Weights of a small image super-resolution model.
Training: 16500 steps, batches of 256.
Data: trained on rendered dice on a table, 145000 training examples, 29.1 epochs.
Rows from block 8 of a small image super-resolution model, named by matrix and row number. Each number is 50 + 10 x the weight over its row's rms, rounded and kept within 0 to 99. All counts start at 0. After the name is the row's rms in percent of the matrix's.
After each channel's rows are labels from the 100 images, of 14848, where the channel reaches its highest value: "peak on" is the class under the peak. Only what is clearly more common there than usual is listed. The data: rendered dice on a table.
# convs0: first 3x3 conv (model.decb.0.0.convs.0.weight, 128x256x3x3, each kernel summed), inputs 156-207

convs0.82 106:53 52 47 44 53 48 58 39 55 52 40 51 56 56 53 52 42 55 54 54 59 52 66 54 49 20 54 56 48 47 44 52 55 59 52 60 57 34 31 35 51 51 34 48 58 50 42 41 54 60 54 52
peak on: die with six on top; die with five on top

convs0.125 092:41 38 60 45 30 59 41 48 47 43 57 40 49 63 57 48 47 57 40 35 61 44 53 53 55 63 51 44 48 47 50 46 40 55 47 29 40 35 49 57 41 61 53 59 41 43 50 41 39 59 43 33
peak on: die with one on top

convs0.22 099:58 56 48 29 34 42 46 50 15 57 42 46 45 48 50 46 27 57 41 42 62 41 50 33 43 46 28 54 25 58 57 49 48 49 40 48 45 54 54 53 67 43 43 27 55 50 51 24 55 48 48 55
peak on: die with six on top

convs0.45 097:33 54 48 44 43 53 50 43 51 39 49 52 57 53 41 43 46 35 42 42 44 43 42 50 46 37 44 40 54 49 49 39 64 42 57 55 57 42 46 37 55 41 67 55 56 47 65 48 60 64 67 43
peak on: die with five on top

convs0.20 090:37 54 37 57 50 45 48 41 66 57 43 51 53 60 44 58 52 52 27 42 53 58 38 46 40 53 55 56 62 29 50 60 31 47 50 36 32 55 64 43 36 40 63 54 47 39 43 40 46 56 51 22
peak on: die with one on top

convs0.1 103:53 39 49 53 19 44 52 34 39 60 47 57 63 50 52 57 64 45 38 52 44 53 53 50 34 51 48 39 42 46 54 60 46 46 72 51 32 49 56 61 44 61 39 26 54 53 42 45 44 50 60 52
peak on: die with three on top

convs0.112 105:27 30 41 49 53 56 68 44 39 56 43 48 41 53 42 54 56 46 58 44 47 58 37 44 46 54 32 52 56 54 41 62 36 52 53 44 40 49 54 47 48 46 43 47 43 42 39 26 58 62 59 55
peak on: die with six on top; die with three on top

convs0.89 092:41 46 53 56 42 39 55 45 41 54 26 45 53 57 54 66 44 49 59 45 41 61 40 53 60 62 59 66 56 51 54 63 46 60 47 39 51 50 43 56 36 61 53 50 38 45 50 38 39 62 52 48
peak on: die with one on top

convs0.94 092:39 44 49 43 42 57 52 36 50 34 55 56 39 35 43 52 45 38 29 44 56 45 46 49 52 52 26 26 51 54 41 39 16 38 49 27 34 53 43 45 35 50 55 30 56 49 63 52 49 54 46 49
peak on: die with six on top

convs0.92 121:54 53 42 31 42 52 34 45 54 54 44 45 56 46 46 45 45 52 40 35 45 48 56 51 45 66 46 42 46 47 55 49 45 44 43 29 44 55 47 54 46 46 43 50 44 48 33 45 41 48 57 51
peak on: die with one on top

convs0.99 101:54 40 50 57 49 42 49 57 53 20 48 42 51 52 50 57 51 51 37 40 37 53 53 40 42 43 55 42 48 47 47 42 42 48 44 31 52 54 46 49 47 52 52 55 39 52 42 46 46 48 57 60
peak on: die with four on top; die with five on top

convs0.40 099:53 37 47 53 53 35 54 29 52 46 54 50 57 36 50 39 56 39 44 55 41 48 53 33 50 53 48 26 38 48 65 38 39 56 54 40 32 58 53 48 53 53 44 27 47 43 48 44 54 63 55 50
peak on: die with three on top

convs0.2 106:41 49 49 28 32 57 44 58 38 15 47 51 63 53 38 52 50 53 42 47 39 47 51 55 55 55 53 25 56 36 29 30 53 31 43 45 55 57 64 49 26 55 47 65 31 51 48 46 39 46 46 45
peak on: die with six on top; die with one on top

convs0.18 091:42 47 39 56 61 61 46 32 57 42 33 43 42 49 53 47 44 37 39 48 50 49 36 55 43 55 54 49 61 45 51 53 39 49 53 48 39 43 42 49 45 28 69 49 41 03 54 35 37 51 43 33
peak on: die with one on top

convs0.37 092:46 36 60 47 40 42 44 50 46 38 61 53 42 42 46 46 47 46 31 42 61 48 61 44 48 52 50 42 46 43 34 29 17 50 36 33 39 41 53 44 47 46 53 59 43 49 56 54 35 64 37 51
peak on: die with five on top; die with three on top

convs0.26 088:30 57 64 40 42 40 29 53 45 32 50 55 61 52 49 55 29 62 56 42 52 42 50 55 54 34 48 47 31 46 42 51 38 57 46 43 41 39 39 46 41 59 27 64 58 52 47 42 37 53 60 51
peak on: die with four on top

convs0.71 085:54 46 45 29 43 59 47 51 22 60 33 46 60 56 50 44 42 46 53 25 17 53 59 42 47 48 54 47 50 52 56 33 60 61 42 45 72 43 57 61 53 47 54 57 35 50 49 35 48 51 59 55
peak on: die with four on top; die with five on top

convs0.61 102:36 44 34 37 39 37 35 43 41 38 57 54 53 45 50 23 60 38 48 35 32 51 46 53 58 45 51 45 43 28 37 47 45 52 39 32 44 57 50 59 27 50 34 43 36 47 58 35 29 57 63 52
peak on: die with six on top

convs0.59 113:55 55 52 38 45 56 49 50 36 50 47 53 56 49 42 33 41 51 10 62 50 36 56 38 44 45 52 48 45 60 48 42 51 41 47 49 45 46 57 40 41 44 42 33 57 00 43 51 55 35 41 58
peak on: die with six on top; die with five on top

convs0.85 104:33 39 51 57 36 51 48 45 47 34 52 61 53 52 40 52 45 48 58 46 30 59 47 55 60 56 54 39 48 37 30 34 63 45 49 44 42 35 53 47 52 46 68 59 41 50 60 36 55 50 61 32
peak on: die with one on top

convs0.104 099:44 41 56 52 40 46 57 48 45 61 42 36 55 40 46 36 44 45 58 50 34 51 54 40 44 32 38 54 41 42 46 46 60 60 56 57 56 43 56 61 67 49 45 42 37 42 53 46 54 45 45 49
peak on: die with five on top

convs0.8 094:44 53 38 50 35 56 43 46 37 25 47 36 41 43 46 56 46 44 48 48 20 67 50 53 41 50 40 45 57 47 31 43 36 55 37 38 42 54 45 53 37 48 51 61 36 50 33 48 37 52 54 46
peak on: die with six on top

convs0.121 090:44 33 33 44 51 46 30 44 42 29 56 47 41 56 44 40 44 38 34 33 22 53 51 49 40 55 46 40 62 50 29 47 46 55 46 41 56 46 44 37 22 43 53 68 38 50 36 38 54 63 43 49
peak on: die with three on top

convs0.17 086:49 53 42 49 44 43 51 45 51 52 44 44 45 29 41 56 53 42 31 41 53 52 56 49 43 46 53 48 45 54 34 56 19 48 46 43 50 44 48 59 26 44 42 27 55 54 59 31 50 54 68 52
peak on: die with three on top; die with one on top

convs0.96 091:36 37 44 51 18 51 45 45 49 35 46 40 52 41 51 38 49 32 57 28 24 63 43 59 46 56 57 52 49 50 32 37 71 52 52 37 62 52 40 47 44 57 55 58 44 53 45 41 36 47 62 48
peak on: die with four on top; die with five on top

convs0.69 093:40 41 37 63 58 47 50 45 41 46 46 33 45 36 47 44 52 45 38 53 32 44 47 53 46 37 59 46 56 51 44 44 48 50 25 48 33 48 51 49 54 41 55 52 51 53 55 45 60 67 66 42
peak on: die with one on top; die with three on top

convs0.7 099:59 59 64 34 31 55 35 54 30 65 43 35 54 36 49 48 46 51 26 45 69 44 49 46 40 54 43 37 46 45 50 42 32 50 47 33 35 61 56 46 64 50 31 15 53 49 54 28 58 43 40 56
peak on: die with six on top

convs0.115 096:47 55 55 41 54 38 49 47 43 59 55 72 48 58 39 39 42 48 35 43 55 41 43 39 44 36 39 37 35 52 36 46 29 44 47 48 53 41 52 43 44 53 55 52 49 53 57 50 50 49 44 57
peak on: die with one on top

convs0.60 089:38 42 56 45 20 35 40 41 46 44 43 51 43 54 42 41 49 35 45 31 49 63 55 51 30 39 44 52 55 39 39 50 48 39 57 38 43 52 50 58 44 37 63 53 46 43 53 54 32 47 62 59
peak on: die with three on top; die with five on top